{
  "image_size": 32,
  "encoder_activation": "relu",
  "encoder_stem": "deep",
  "max_grad_norm": 0.5
}
Rows from block 3 of the image encoder, named by matrix and row number. Rows with one number belong to one channel. Each number is 200 + 40 x the weight over the matrix's rms, rounded and kept within 0 to 999. All counts start at 0.
# convs0: first 3x3 conv (encoder.blocks.3.convs.0.weight, 96x96x3x3), inputs 76-79, a 3x3 kernel for each
# convs1: second 3x3 conv (encoder.blocks.3.convs.1.weight, 96x96x3x3, transposed), outputs 76-79, a 3x3 kernel for each
convs0.1,213,146,219,129,270,194,162,128,197,150,128,133,180,137,228,226,219,266,224,298,210,120,235,296,191,148,217,224,264,227,211,249,299,176,127,148
convs0.2,169,135,212,164,301,249,207,228,231,166,178,279,213,237,159,229,194,210,211,90,238,143,159,250,198,186,245,186,229,266,205,223,161,190,231,211
convs0.3,199,320,198,259,256,226,119,253,203,185,269,197,261,174,265,169,249,235,230,104,145,198,183,107,174,169,207,202,247,181,260,314,225,216,226,88
convs0.4,236,118,261,179,223,214,207,244,189,234,281,174,226,174,163,95,159,203,172,153,195,245,222,214,195,164,214,207,251,175,272,215,169,182,191,97
convs0.5,205,222,165,178,191,231,250,212,177,231,201,226,166,265,265,181,135,198,131,141,193,167,127,158,175,174,236,188,246,239,237,168,148,275,189,161
convs0.6,236,187,175,221,137,236,269,242,248,248,239,193,242,231,285,134,174,177,191,213,215,190,258,178,214,147,176,238,197,254,217,144,202,217,258,226
convs0.7,201,215,188,213,251,221,147,154,154,246,124,216,157,198,119,175,151,231,205,201,233,206,204,184,230,183,124,201,243,221,192,166,211,235,165,126
convs0.8,174,120,165,172,190,218,186,188,158,175,224,228,179,171,255,198,186,205,221,157,178,235,206,219,288,198,150,222,220,167,218,121,139,191,217,160
convs0.9,194,253,254,171,247,178,163,176,195,176,163,171,243,222,237,182,208,207,201,264,211,181,178,190,172,210,233,211,207,163,130,188,258,189,276,332
convs0.10,181,186,155,119,212,172,186,204,196,225,178,167,167,161,216,165,217,209,162,136,254,144,157,237,189,290,132,274,176,204,257,241,209,276,202,173
convs0.11,251,173,196,155,222,143,194,204,188,167,182,215,189,185,180,152,188,171,262,168,154,221,199,183,283,249,182,142,139,198,149,168,142,218,166,165
convs0.12,99,209,234,182,165,213,155,131,172,106,226,262,163,200,215,254,214,316,314,232,184,228,255,225,161,190,198,225,221,210,241,271,246,177,222,253
convs0.13,193,223,213,233,249,194,231,154,190,241,274,215,221,247,209,236,281,222,115,199,90,188,204,187,227,175,190,176,158,186,261,254,152,276,115,174
convs0.14,272,252,255,301,257,146,232,196,180,254,221,245,207,120,188,189,192,158,179,192,153,177,165,145,199,257,207,240,213,202,202,278,197,235,175,151
convs0.15,242,215,251,195,190,167,135,177,237,244,159,202,248,184,225,198,219,253,164,159,161,225,206,200,236,136,136,189,168,226,241,189,204,303,220,172
convs0.16,129,147,163,299,211,167,254,174,199,299,181,153,225,241,176,208,249,179,224,194,167,161,120,173,259,200,215,233,164,208,170,237,145,213,190,107
convs0.17,169,172,248,125,186,167,225,136,189,126,165,186,288,153,178,231,202,196,278,323,136,207,200,269,251,197,256,201,215,195,180,100,264,203,189,211
convs0.18,289,141,281,190,221,236,103,151,165,210,239,289,200,262,213,251,192,204,233,197,194,211,223,167,249,185,243,258,210,134,236,226,174,206,223,120
convs0.19,253,181,192,141,130,136,208,208,250,111,167,206,130,251,271,246,176,233,290,296,239,248,273,137,168,128,212,199,150,207,189,179,207,188,162,106
convs0.20,147,115,218,202,259,214,165,172,213,154,112,227,255,235,304,169,221,188,174,114,150,169,254,140,202,207,176,114,108,174,214,324,248,226,298,184
convs0.21,141,164,194,222,213,200,144,190,181,245,241,196,117,107,171,116,204,209,211,242,195,305,246,213,198,151,227,204,186,172,149,181,124,263,187,226
convs0.22,228,226,241,150,246,153,116,220,235,141,96,158,133,145,176,183,192,156,165,275,195,214,152,197,218,203,215,191,213,217,233,221,205,125,94,175
convs0.23,188,195,223,200,223,207,220,253,205,244,187,244,187,267,215,257,176,213,131,179,191,166,186,171,171,173,179,238,200,213,225,231,201,204,225,174
convs0.24,213,241,162,180,333,312,158,121,128,129,171,270,186,228,222,216,202,125,182,254,234,171,131,209,267,246,211,210,212,242,199,185,231,155,184,213
convs0.25,199,193,189,181,230,242,162,155,221,213,144,245,236,147,181,200,202,200,249,217,200,244,167,251,249,212,220,164,206,190,216,177,204,285,222,183
convs0.26,174,189,205,146,187,232,158,243,183,281,184,234,103,237,260,132,140,213,176,204,234,258,202,251,256,162,136,177,218,186,192,176,147,235,202,232
convs0.27,218,183,226,172,199,235,195,245,216,121,210,227,249,209,178,211,166,222,228,184,262,215,246,234,217,220,232,196,234,177,172,204,173,183,243,193
convs0.28,165,193,147,209,231,184,234,184,191,206,197,206,129,176,228,134,162,209,161,173,176,224,169,172,266,185,193,232,194,205,213,203,155,153,236,208
convs0.29,217,225,226,166,184,215,140,181,209,101,194,185,160,160,192,132,165,192,274,204,150,255,188,178,241,221,238,176,145,164,191,198,185,247,145,263
convs0.30,150,190,256,224,216,227,222,198,193,123,198,153,133,211,204,232,137,183,246,146,166,151,233,268,135,235,216,230,258,154,161,180,150,182,276,139
convs0.31,247,198,194,183,185,193,228,263,214,199,192,148,203,133,200,183,151,175,186,211,156,235,211,180,189,165,223,249,255,212,145,208,177,207,153,183
convs0.32,179,186,195,205,244,210,224,228,195,119,113,201,146,115,165,219,183,188,193,184,199,216,222,195,203,201,168,204,192,161,198,177,179,151,218,183
convs0.33,239,207,159,213,184,193,131,172,212,188,211,272,168,202,208,93,111,152,184,243,195,220,148,208,191,205,259,168,192,156,255,176,207,197,150,53
convs0.34,178,137,172,167,206,199,239,179,243,187,153,207,157,199,226,227,154,205,201,183,151,239,305,224,218,250,225,263,255,185,133,189,194,187,197,163
convs0.35,107,114,151,137,219,263,157,170,116,160,171,204,185,187,274,166,166,182,195,154,181,152,177,266,239,208,191,258,229,234,232,159,202,228,209,226
convs0.36,138,246,215,183,324,188,273,242,178,144,193,218,174,248,206,215,278,433,149,182,141,160,189,176,203,168,184,134,198,230,293,200,188,218,282,275
convs0.37,153,256,209,172,196,268,180,175,192,160,182,182,208,198,174,255,181,162,232,223,148,184,200,185,245,183,217,199,189,162,185,188,263,164,175,185
convs0.38,166,209,138,152,200,181,217,244,160,234,188,269,190,210,86,207,173,186,240,222,209,147,152,183,267,197,238,202,219,229,158,253,193,167,167,125
convs0.39,193,177,218,270,193,198,265,174,200,221,187,179,199,175,169,203,193,253,134,160,283,188,252,231,231,164,232,219,193,220,205,203,212,267,200,197
convs0.40,172,227,225,143,203,214,173,192,234,200,197,263,230,199,270,224,246,114,170,245,169,226,155,305,183,151,187,186,159,193,266,134,184,186,132,169
convs0.41,159,167,210,234,173,216,204,203,158,153,140,240,239,169,187,278,152,156,187,254,206,202,202,242,190,160,238,234,223,168,199,202,172,227,107,180
convs0.42,144,316,210,218,288,202,242,216,149,237,213,205,193,199,217,272,230,129,181,232,162,215,167,187,188,283,273,249,241,177,214,213,169,180,187,186
convs0.43,200,210,203,192,190,201,162,240,225,191,201,208,177,174,220,279,401,270,195,171,177,148,129,164,183,243,189,193,239,179,155,165,215,212,171,233
convs0.44,189,200,200,184,149,214,144,181,250,223,197,124,178,161,172,235,188,180,167,212,140,236,145,177,209,189,193,283,193,215,251,144,155,217,128,121
convs0.45,179,205,193,193,162,155,190,173,153,136,220,288,146,159,176,163,214,175,165,232,175,135,187,181,211,195,220,147,151,249,115,169,201,189,182,270
convs0.46,176,217,231,186,185,163,204,200,170,232,242,180,188,162,161,121,146,223,211,221,211,265,194,195,231,237,204,206,115,240,165,220,210,196,172,176
convs0.47,193,242,201,169,241,220,137,290,252,185,153,228,279,148,129,164,214,162,225,238,369,211,186,237,224,211,179,194,120,257,193,142,164,183,216,150
convs0.48,154,208,236,232,280,168,224,216,229,237,159,302,202,162,341,196,172,147,142,235,224,207,262,174,240,234,152,220,206,205,213,216,250,212,172,209
convs0.49,202,233,167,190,204,246,208,192,222,156,196,191,203,250,230,222,192,196,192,238,231,226,159,206,196,221,275,211,228,227,250,260,278,211,225,266
convs0.50,215,156,209,239,219,179,230,204,217,189,162,188,162,191,126,172,170,145,193,160,167,192,143,282,141,143,278,219,219,204,140,170,144,227,135,139
convs0.51,212,154,160,199,128,172,188,157,172,205,203,227,202,225,101,208,211,155,227,151,329,181,100,164,167,184,225,173,187,188,232,207,161,283,232,106
convs0.52,240,168,167,185,144,248,209,200,184,278,188,139,187,183,206,134,177,143,179,146,266,141,210,210,169,175,205,165,207,200,223,218,147,264,221,105
convs0.53,174,232,121,190,226,203,245,219,201,249,202,182,207,172,191,218,174,213,138,199,172,165,238,173,176,149,192,177,189,203,203,144,132,230,164,148
convs0.54,187,151,208,224,228,216,184,162,186,221,269,271,127,136,192,242,168,210,270,187,209,145,195,246,124,187,291,247,251,253,215,214,171,170,169,168
convs0.55,210,205,246,301,199,212,234,272,166,254,229,212,219,142,155,175,107,226,193,246,158,224,242,158,234,218,209,224,255,199,196,226,220,128,218,128
convs0.56,85,247,159,189,278,159,237,194,247,146,189,228,165,248,174,182,235,260,216,248,182,190,151,172,155,140,161,176,164,169,73,212,178,163,262,207
convs0.57,190,225,214,166,210,190,154,213,131,239,156,281,169,256,231,127,100,113,133,187,178,147,199,214,135,211,245,255,242,236,259,201,182,163,215,149
convs0.58,175,179,113,178,272,147,218,206,165,198,228,182,209,212,224,287,190,166,191,220,196,156,223,237,191,183,205,210,164,193,226,225,168,239,198,219
convs0.59,195,193,234,189,208,196,231,185,240,243,169,194,248,214,251,250,225,199,183,227,186,177,243,234,201,205,181,195,181,167,188,153,147,209,188,203
convs0.60,210,186,249,148,242,261,143,301,243,142,157,225,203,213,217,228,201,258,222,270,190,172,184,240,236,147,130,185,187,163,162,304,169,165,205,212
convs0.61,362,279,204,161,153,244,233,220,149,223,255,213,206,206,207,211,185,188,234,196,238,144,182,205,167,193,207,232,159,236,151,233,240,165,234,236
convs0.62,166,180,182,159,191,187,211,205,215,217,136,254,177,240,174,291,176,143,238,209,179,206,224,226,160,249,163,129,168,236,188,192,231,202,164,215
convs0.63,209,204,246,212,128,173,152,222,226,191,192,194,96,215,118,196,148,181,175,273,297,193,274,193,210,216,237,211,208,154,207,227,183,204,212,179
convs0.64,103,142,271,143,229,254,109,269,209,174,230,193,165,203,134,224,141,182,76,220,198,211,239,222,186,256,223,235,170,284,161,228,230,229,115,118
convs0.65,162,208,231,148,182,282,142,181,225,197,150,203,212,240,158,341,301,263,213,170,205,171,193,130,205,119,206,264,209,150,216,220,224,247,252,250
convs0.66,167,160,216,176,227,209,184,220,187,221,142,245,212,169,176,161,164,183,229,167,175,200,186,168,198,211,163,219,172,148,228,151,206,207,207,216
convs0.67,189,178,171,184,215,183,215,172,195,156,199,218,202,221,143,243,196,167,219,242,219,141,192,182,242,219,181,175,182,201,196,178,158,162,216,156
convs0.68,246,222,170,175,164,175,127,184,169,127,152,156,167,268,248,159,200,281,179,145,226,226,170,244,210,204,258,167,180,144,269,251,142,192,178,231
convs0.69,222,225,239,191,217,232,166,203,160,265,280,176,209,216,165,189,213,218,199,272,225,250,202,269,182,207,221,181,252,265,194,202,217,175,174,176
convs0.70,137,187,220,220,111,242,166,281,164,222,165,187,119,254,190,152,151,247,283,121,199,305,255,140,192,314,292,204,145,177,195,236,160,192,247,194
convs0.71,132,201,198,202,213,221,219,174,189,266,261,264,248,270,196,202,184,174,212,225,207,181,191,224,251,221,189,259,245,148,235,252,209,185,171,249
convs0.72,192,257,261,184,159,248,215,143,192,143,204,165,173,219,214,181,217,215,183,181,170,216,204,211,208,207,203,156,198,124,171,198,170,144,146,180
convs0.73,179,209,225,206,134,183,161,208,244,162,209,156,170,201,233,177,249,182,118,168,274,177,252,223,204,169,220,164,269,191,229,195,190,164,221,237
convs0.74,206,232,187,190,188,182,127,247,206,151,158,67,121,161,143,283,251,184,149,187,153,271,249,262,298,265,254,180,217,178,250,202,194,226,230,181
convs0.75,236,190,172,197,211,190,191,197,224,218,205,193,208,265,114,175,165,225,185,152,231,172,197,191,162,212,196,256,222,226,180,236,216,161,197,190
convs0.76,198,154,218,250,217,189,236,221,216,184,180,95,68,219,164,138,178,158,237,242,275,225,161,186,143,148,183,191,134,139,217,243,96,120,192,184
convs0.77,192,245,217,307,179,210,143,203,223,184,239,215,257,121,246,232,178,239,179,281,283,205,282,274,219,206,150,109,204,241,182,176,205,299,189,197
convs0.78,194,219,268,186,222,220,214,184,250,224,156,197,271,207,212,233,195,278,133,174,141,165,150,195,170,199,80,193,166,176,199,180,192,244,195,240
convs0.79,222,198,237,190,145,218,218,214,189,208,230,165,213,186,145,233,219,162,293,258,180,187,215,219,177,183,247,294,210,135,219,234,249,123,158,219
convs0.80,252,186,163,155,151,199,207,194,163,237,208,188,154,226,219,241,240,134,202,161,222,221,147,177,206,246,276,153,179,188,203,233,253,230,152,183
convs0.81,228,145,168,192,177,211,202,171,168,202,246,283,256,231,211,212,165,251,182,237,138,208,188,207,211,253,199,230,97,137,227,192,92,204,225,236
convs0.82,273,189,210,155,159,134,186,174,127,132,223,180,137,211,164,95,147,158,207,155,179,223,185,174,230,161,120,184,157,209,162,195,187,184,206,157
convs0.83,250,200,212,176,202,173,221,221,273,242,180,274,160,206,212,195,180,206,240,111,227,213,120,168,185,242,160,187,197,223,209,202,173,245,172,194
convs0.84,188,153,171,216,237,155,158,205,230,223,171,219,194,246,126,181,172,150,169,218,184,186,209,182,225,241,201,185,198,200,216,215,233,182,242,228
convs0.85,222,203,161,188,196,230,258,166,210,117,170,144,201,125,203,227,248,237,206,127,172,177,167,210,242,209,172,167,163,131,214,199,182,164,237,200
convs0.86,149,195,214,196,164,186,218,202,193,180,209,193,241,212,207,213,236,201,224,236,206,246,127,176,182,201,176,163,215,182,266,207,188,180,183,164
convs0.87,194,209,153,172,177,190,183,174,228,154,143,248,195,173,168,205,125,257,206,187,209,209,196,251,192,191,173,239,196,200,151,177,243,135,150,251
convs0.88,303,266,154,212,182,187,192,210,261,176,134,103,113,148,131,165,133,142,258,188,192,293,305,141,129,218,155,192,225,212,209,180,235,168,188,192
convs1.1,170,225,251,188,190,182,281,167,256,167,149,199,251,167,161,246,227,113,230,178,196,246,185,211,300,311,286,273,238,199,202,233,169,224,225,222
convs1.2,159,152,210,175,229,195,240,233,182,166,211,198,233,165,140,320,259,208,80,142,241,194,209,195,184,298,181,224,170,184,265,176,206,201,186,168
convs1.3,208,230,196,134,185,211,203,185,220,226,219,158,157,151,254,126,183,154,196,186,264,217,200,150,175,211,194,259,269,234,199,176,214,217,227,172
convs1.4,197,224,249,206,265,257,210,220,209,129,167,162,106,217,232,133,165,195,241,212,259,187,126,177,169,155,197,234,308,198,171,220,173,181,195,171
convs1.5,208,173,163,247,211,179,149,179,143,232,168,159,168,215,246,241,212,296,203,267,150,240,227,111,218,126,151,195,177,229,278,168,121,249,189,133
convs1.6,158,185,154,187,203,198,185,188,188,229,195,157,198,271,216,197,299,246,212,193,206,275,225,215,161,231,192,217,213,224,184,216,194,234,274,221
convs1.7,216,245,131,150,255,272,147,212,208,167,176,227,193,178,204,148,257,256,149,229,234,213,216,208,245,145,208,218,163,237,176,210,184,264,202,224
convs1.8,216,207,187,237,235,199,249,244,227,179,224,219,158,207,257,125,209,192,296,202,177,207,193,178,138,193,241,225,240,218,180,228,230,219,217,221
convs1.9,114,160,218,176,141,256,210,174,258,213,197,241,172,180,212,278,186,165,142,184,212,220,193,217,183,189,174,160,253,249,229,155,258,197,290,264
convs1.10,286,164,194,173,186,303,245,220,187,229,210,247,179,177,240,195,171,169,148,194,191,168,263,238,298,220,61,155,198,174,152,202,128,183,179,173
convs1.11,181,168,90,220,208,162,205,197,182,175,247,296,214,237,194,236,192,259,179,152,218,245,231,206,227,294,223,284,198,239,214,226,287,199,224,237
convs1.12,163,177,166,224,167,289,264,173,166,183,194,195,120,152,190,288,186,126,139,160,196,259,272,225,204,256,231,163,212,187,176,214,195,201,139,180
convs1.13,196,129,180,171,138,310,223,252,184,161,122,180,238,254,167,275,290,219,205,186,196,237,202,199,159,164,272,291,259,201,236,242,234,221,236,153
convs1.14,240,219,223,247,164,212,256,181,178,127,184,149,201,220,216,273,212,224,186,223,215,160,200,134,195,202,189,248,228,177,198,206,262,253,275,201
convs1.15,223,261,207,183,196,240,155,214,187,267,103,141,147,256,204,262,259,267,153,156,254,228,112,202,211,146,164,247,240,249,315,284,243,200,205,237
convs1.16,246,115,286,164,121,141,268,183,253,229,218,206,143,171,287,182,105,162,237,210,226,189,166,204,183,148,188,148,229,166,227,229,189,79,174,197
convs1.17,200,224,191,150,198,205,210,156,153,224,198,153,142,217,206,116,245,192,130,139,167,242,178,196,187,215,193,240,179,131,190,195,217,174,116,205
convs1.18,185,248,215,187,132,141,248,201,199,254,246,221,202,122,173,124,183,116,162,85,172,191,148,220,233,261,115,208,239,210,156,138,216,289,242,229
convs1.19,208,173,148,170,214,199,168,197,193,232,150,168,177,169,200,162,204,244,219,171,114,202,230,203,211,306,302,155,148,166,214,172,169,204,203,169
convs1.20,188,240,162,138,215,283,188,251,212,232,237,181,197,300,215,213,265,246,157,179,129,180,234,219,151,198,243,162,125,173,155,243,149,217,236,154
convs1.21,169,127,262,228,199,126,249,224,212,279,277,225,217,256,222,246,227,208,167,224,142,184,216,209,205,179,211,261,209,233,268,238,245,165,159,182
convs1.22,214,174,180,207,217,219,193,160,126,312,199,245,187,167,232,153,126,143,190,214,224,254,256,219,226,215,115,221,213,142,205,170,118,167,203,218
convs1.23,223,201,206,213,180,205,187,190,167,170,231,175,272,220,187,172,260,169,215,203,218,203,223,194,140,201,169,108,191,181,144,170,114,235,222,139
convs1.24,152,192,159,101,246,233,199,246,181,63,247,273,204,129,266,231,181,204,232,268,203,177,278,243,145,198,183,209,268,208,233,266,235,245,246,188
convs1.25,194,186,212,189,148,213,192,175,148,176,162,223,240,227,183,202,278,189,206,226,191,171,276,236,83,172,246,225,170,223,194,235,266,244,225,254
convs1.26,240,180,188,247,216,217,148,199,267,239,201,158,216,199,292,220,274,174,209,267,154,238,252,176,251,160,169,215,223,225,275,253,213,210,248,232
convs1.27,245,241,217,180,241,212,250,186,193,122,196,183,223,212,237,262,194,223,196,177,221,187,244,251,248,209,198,196,198,218,214,196,204,224,207,186
convs1.28,206,209,179,251,177,159,208,188,194,228,199,212,208,194,159,169,223,177,212,217,201,137,168,179,176,133,185,186,177,186,193,227,185,240,163,145
convs1.29,228,194,187,157,250,177,171,149,181,243,275,217,103,142,217,188,188,193,162,228,125,165,237,193,164,209,197,148,140,160,239,208,226,174,169,177
convs1.30,195,258,258,148,162,221,198,162,215,242,195,165,235,193,149,229,173,106,203,191,222,237,203,176,185,219,207,248,228,206,243,233,175,172,225,151
convs1.31,197,261,196,233,280,202,197,164,186,196,197,232,187,163,185,231,176,165,197,192,188,233,180,179,206,229,181,221,196,185,221,254,240,180,140,180
convs1.32,179,161,202,193,202,192,203,185,214,224,181,156,138,214,107,228,259,231,245,215,231,224,212,161,202,171,152,245,245,290,199,276,239,172,143,186
convs1.33,192,165,166,234,192,200,214,210,179,136,109,165,297,184,209,222,161,204,191,169,216,213,190,209,172,198,232,338,308,279,209,239,226,375,248,234
convs1.34,186,172,192,222,254,195,177,256,232,214,178,167,219,211,108,216,238,184,161,200,137,227,260,246,186,219,185,192,198,175,235,223,228,241,221,196
convs1.35,202,237,232,229,215,209,171,217,184,157,261,249,185,163,154,154,202,176,120,196,248,250,193,160,117,272,196,184,216,102,263,165,140,132,214,148
convs1.36,180,149,199,130,245,240,214,181,166,171,205,199,268,211,211,265,324,270,88,187,178,144,232,201,314,275,221,239,217,215,168,220,219,223,219,170
convs1.37,218,269,222,150,133,195,209,142,187,202,211,250,210,202,167,202,220,232,200,167,203,193,171,197,184,229,155,181,207,208,195,236,240,210,274,266
convs1.38,256,196,212,256,249,200,232,173,190,147,191,255,182,231,236,199,216,159,159,196,192,189,162,135,275,288,221,108,194,171,198,147,200,229,237,206
convs1.39,237,210,227,203,205,241,238,207,254,185,222,221,166,190,212,194,148,179,210,216,160,164,217,163,133,161,169,147,138,139,239,197,185,173,110,196
convs1.40,209,239,191,264,176,145,165,192,149,147,148,163,220,218,255,259,206,174,185,171,171,165,238,201,185,211,257,198,212,194,114,181,192,168,175,217
convs1.41,194,151,223,182,218,149,150,143,202,209,172,210,182,207,254,179,234,166,191,185,172,217,263,189,195,204,207,163,261,203,175,196,180,200,161,177
convs1.42,239,214,177,153,198,180,203,136,166,153,132,190,185,169,199,244,248,152,165,236,208,159,193,149,196,207,175,267,206,259,254,214,203,184,191,218
convs1.43,233,167,146,230,204,209,198,139,175,286,288,171,270,195,194,257,180,201,152,210,189,208,269,186,147,154,188,113,141,131,208,205,221,90,177,154
convs1.44,170,303,268,113,205,282,212,183,222,199,194,215,250,220,168,188,184,278,227,161,182,251,196,213,181,136,125,228,231,220,223,296,212,208,251,240
convs1.45,209,227,264,251,167,215,229,182,257,251,168,252,239,218,228,190,161,165,169,186,214,201,173,153,278,266,182,192,156,216,202,122,149,212,201,236
convs1.46,230,180,154,296,224,151,269,182,192,259,160,203,197,118,168,248,121,147,175,210,168,185,190,195,215,177,175,213,213,217,260,164,272,189,249,261
convs1.47,218,221,346,172,197,208,164,156,186,153,189,267,186,163,126,166,179,158,167,140,173,246,153,178,214,145,127,191,165,188,167,241,154,184,234,169
convs1.48,201,232,200,155,239,277,195,233,197,184,95,267,187,276,167,210,340,214,173,137,128,262,172,231,129,165,260,224,226,228,199,198,247,280,220,172
convs1.49,164,182,257,180,228,188,232,196,183,223,222,176,189,117,146,141,72,151,153,175,201,211,224,172,249,249,233,162,188,175,186,239,156,179,186,226
convs1.50,144,207,205,216,128,146,214,211,265,171,127,163,158,158,222,182,128,187,176,157,171,203,145,196,215,80,185,186,208,198,227,218,267,164,257,224
convs1.51,201,237,219,219,183,254,155,223,218,187,201,201,177,159,225,191,197,165,148,128,156,245,226,198,240,212,152,134,214,172,152,227,132,170,179,121
convs1.52,141,189,215,187,192,255,248,159,261,239,202,244,151,187,235,203,168,207,220,134,215,224,277,189,206,243,205,170,102,169,229,185,200,199,165,143
convs1.53,246,227,117,234,189,180,176,190,198,152,175,269,237,215,251,127,191,232,166,157,208,196,228,217,150,192,162,198,180,214,116,174,213,175,222,222
convs1.54,192,255,206,164,181,201,171,212,123,216,184,181,219,217,235,236,279,206,219,166,180,210,168,207,148,190,252,189,266,234,194,222,224,231,221,162
convs1.55,234,205,208,211,150,226,136,245,221,163,175,182,157,270,151,178,270,133,154,74,193,264,216,139,276,243,325,192,294,184,212,204,113,220,231,161
convs1.56,212,266,147,200,215,200,186,227,234,232,218,231,226,112,153,281,179,156,169,147,172,223,197,183,173,305,275,239,209,195,245,164,214,201,117,165
convs1.57,211,179,213,246,193,247,164,224,237,192,121,205,163,115,165,58,200,213,159,167,254,151,198,174,200,94,167,188,241,245,186,197,200,193,204,214
convs1.58,236,202,222,223,113,89,259,260,182,128,184,188,260,216,144,212,197,199,196,190,178,225,235,207,183,222,251,168,205,199,97,177,189,257,162,197
convs1.59,183,260,184,241,212,189,180,212,217,207,253,214,134,254,133,170,174,255,194,193,197,136,172,243,240,211,168,249,243,154,237,223,215,153,177,243
convs1.60,163,270,315,168,201,306,188,176,176,222,167,278,235,204,192,139,151,183,230,218,281,224,164,208,179,215,205,252,158,271,223,125,211,221,278,159
convs1.61,198,193,171,252,288,169,188,150,200,208,270,211,181,230,190,261,259,285,208,226,170,239,238,217,183,273,239,194,179,136,224,185,192,122,113,132
convs1.62,224,189,149,193,159,257,190,185,178,197,301,208,173,192,190,162,179,125,170,179,229,188,131,148,190,171,178,210,176,200,153,188,263,216,181,184
convs1.63,206,220,259,210,177,230,157,217,203,186,143,202,269,238,208,300,241,182,291,153,222,222,191,133,98,171,163,248,246,160,220,164,172,220,192,187
convs1.64,147,192,168,194,199,166,172,168,165,252,231,202,165,178,245,109,250,212,220,259,199,175,161,203,172,182,203,204,180,225,209,114,157,247,105,139
convs1.65,193,265,188,194,208,168,228,146,237,103,167,187,197,276,197,166,294,185,145,173,227,170,160,140,196,188,200,211,218,271,286,186,216,201,209,278
convs1.66,192,168,214,267,199,127,203,198,164,147,221,192,196,228,254,145,220,199,153,251,240,190,171,205,256,213,196,205,214,226,163,236,196,197,221,241
convs1.67,159,188,150,168,189,176,169,193,182,268,268,191,263,234,191,250,208,179,180,208,201,210,168,170,176,176,169,221,218,257,224,214,229,231,194,229
convs1.68,217,197,122,192,178,253,239,140,200,251,202,220,193,137,178,298,218,188,151,183,153,224,281,192,158,246,134,177,160,184,218,203,224,177,170,266
convs1.69,198,166,220,219,228,248,189,161,190,262,203,225,206,203,162,253,189,181,189,212,211,168,151,92,214,270,247,250,199,247,180,249,193,153,174,163
convs1.70,230,197,207,248,269,237,208,217,175,193,236,132,199,204,129,332,226,145,234,225,111,276,269,209,200,210,185,259,237,197,214,232,169,234,225,239
convs1.71,183,188,95,209,227,176,172,204,175,232,201,133,173,123,194,316,195,158,192,252,134,204,175,162,189,188,157,192,140,219,253,161,220,156,159,180
convs1.72,162,234,203,215,277,188,199,175,183,197,215,228,160,177,176,158,157,151,211,237,173,212,216,239,191,226,241,202,203,176,187,156,186,240,217,149
convs1.73,206,240,183,233,203,228,201,211,197,222,211,182,199,96,206,212,230,155,215,174,166,167,186,176,135,96,213,175,189,129,208,248,199,162,182,192
convs1.74,195,181,202,118,201,306,144,172,222,176,183,61,202,179,190,165,200,227,212,236,264,260,289,236,136,136,123,188,133,167,166,171,154,215,178,178
convs1.75,211,192,156,151,250,287,227,201,164,195,221,193,191,168,247,174,118,196,159,254,225,238,197,233,183,239,109,171,196,175,168,191,217,148,157,102
convs1.76,180,276,274,173,198,192,164,235,165,228,231,251,220,139,199,250,189,186,202,185,131,239,236,208,119,177,242,193,134,215,240,133,141,229,160,122
convs1.77,226,148,307,218,87,163,220,241,175,230,212,211,146,226,127,208,206,161,246,110,115,266,221,173,213,208,156,256,197,164,279,249,222,228,187,180
convs1.78,194,218,115,160,294,158,84,191,116,115,214,226,208,173,237,140,173,268,137,201,248,199,141,248,152,90,174,225,220,179,287,173,202,243,188,190
convs1.79,208,192,177,261,199,194,244,159,194,210,220,194,200,214,176,227,252,137,211,193,181,231,248,183,252,236,188,188,190,198,190,241,246,204,222,243
convs1.80,225,175,178,246,188,146,198,154,206,259,220,223,218,176,187,154,199,152,173,185,138,193,148,212,206,169,135,154,218,199,229,149,202,185,215,175
convs1.81,226,214,184,231,204,188,161,113,128,174,238,170,181,190,189,275,247,253,186,165,224,197,209,178,125,158,156,220,187,210,251,219,227,167,225,204
convs1.82,214,202,152,252,243,216,181,191,263,229,284,268,237,205,168,191,219,200,174,236,181,170,149,197,180,225,236,239,175,165,191,138,176,192,209,172
convs1.83,132,193,163,250,192,224,183,206,237,188,252,240,185,159,206,231,197,119,255,264,210,199,240,178,217,217,248,191,118,212,176,139,281,130,167,159
convs1.84,217,254,290,224,216,261,244,186,282,230,245,169,170,157,156,209,164,196,162,160,215,214,199,304,200,154,181,204,236,227,228,218,192,161,106,187
convs1.85,260,240,235,183,245,282,200,147,264,213,150,155,250,244,204,137,210,257,227,195,219,229,148,223,199,129,194,215,207,214,275,241,229,195,178,280
convs1.86,186,150,304,155,157,279,166,188,216,253,187,212,190,222,174,243,178,158,157,239,173,211,120,140,263,241,168,180,227,232,227,162,164,189,203,150
convs1.87,239,188,139,227,192,139,192,170,174,210,213,240,225,136,178,199,130,205,156,215,241,187,160,185,170,183,188,223,261,250,222,230,281,152,170,189
convs1.88,184,182,116,226,164,187,241,140,128,243,227,206,176,154,253,152,157,150,251,213,154,244,214,204,238,191,162,169,200,189,184,191,138,126,180,118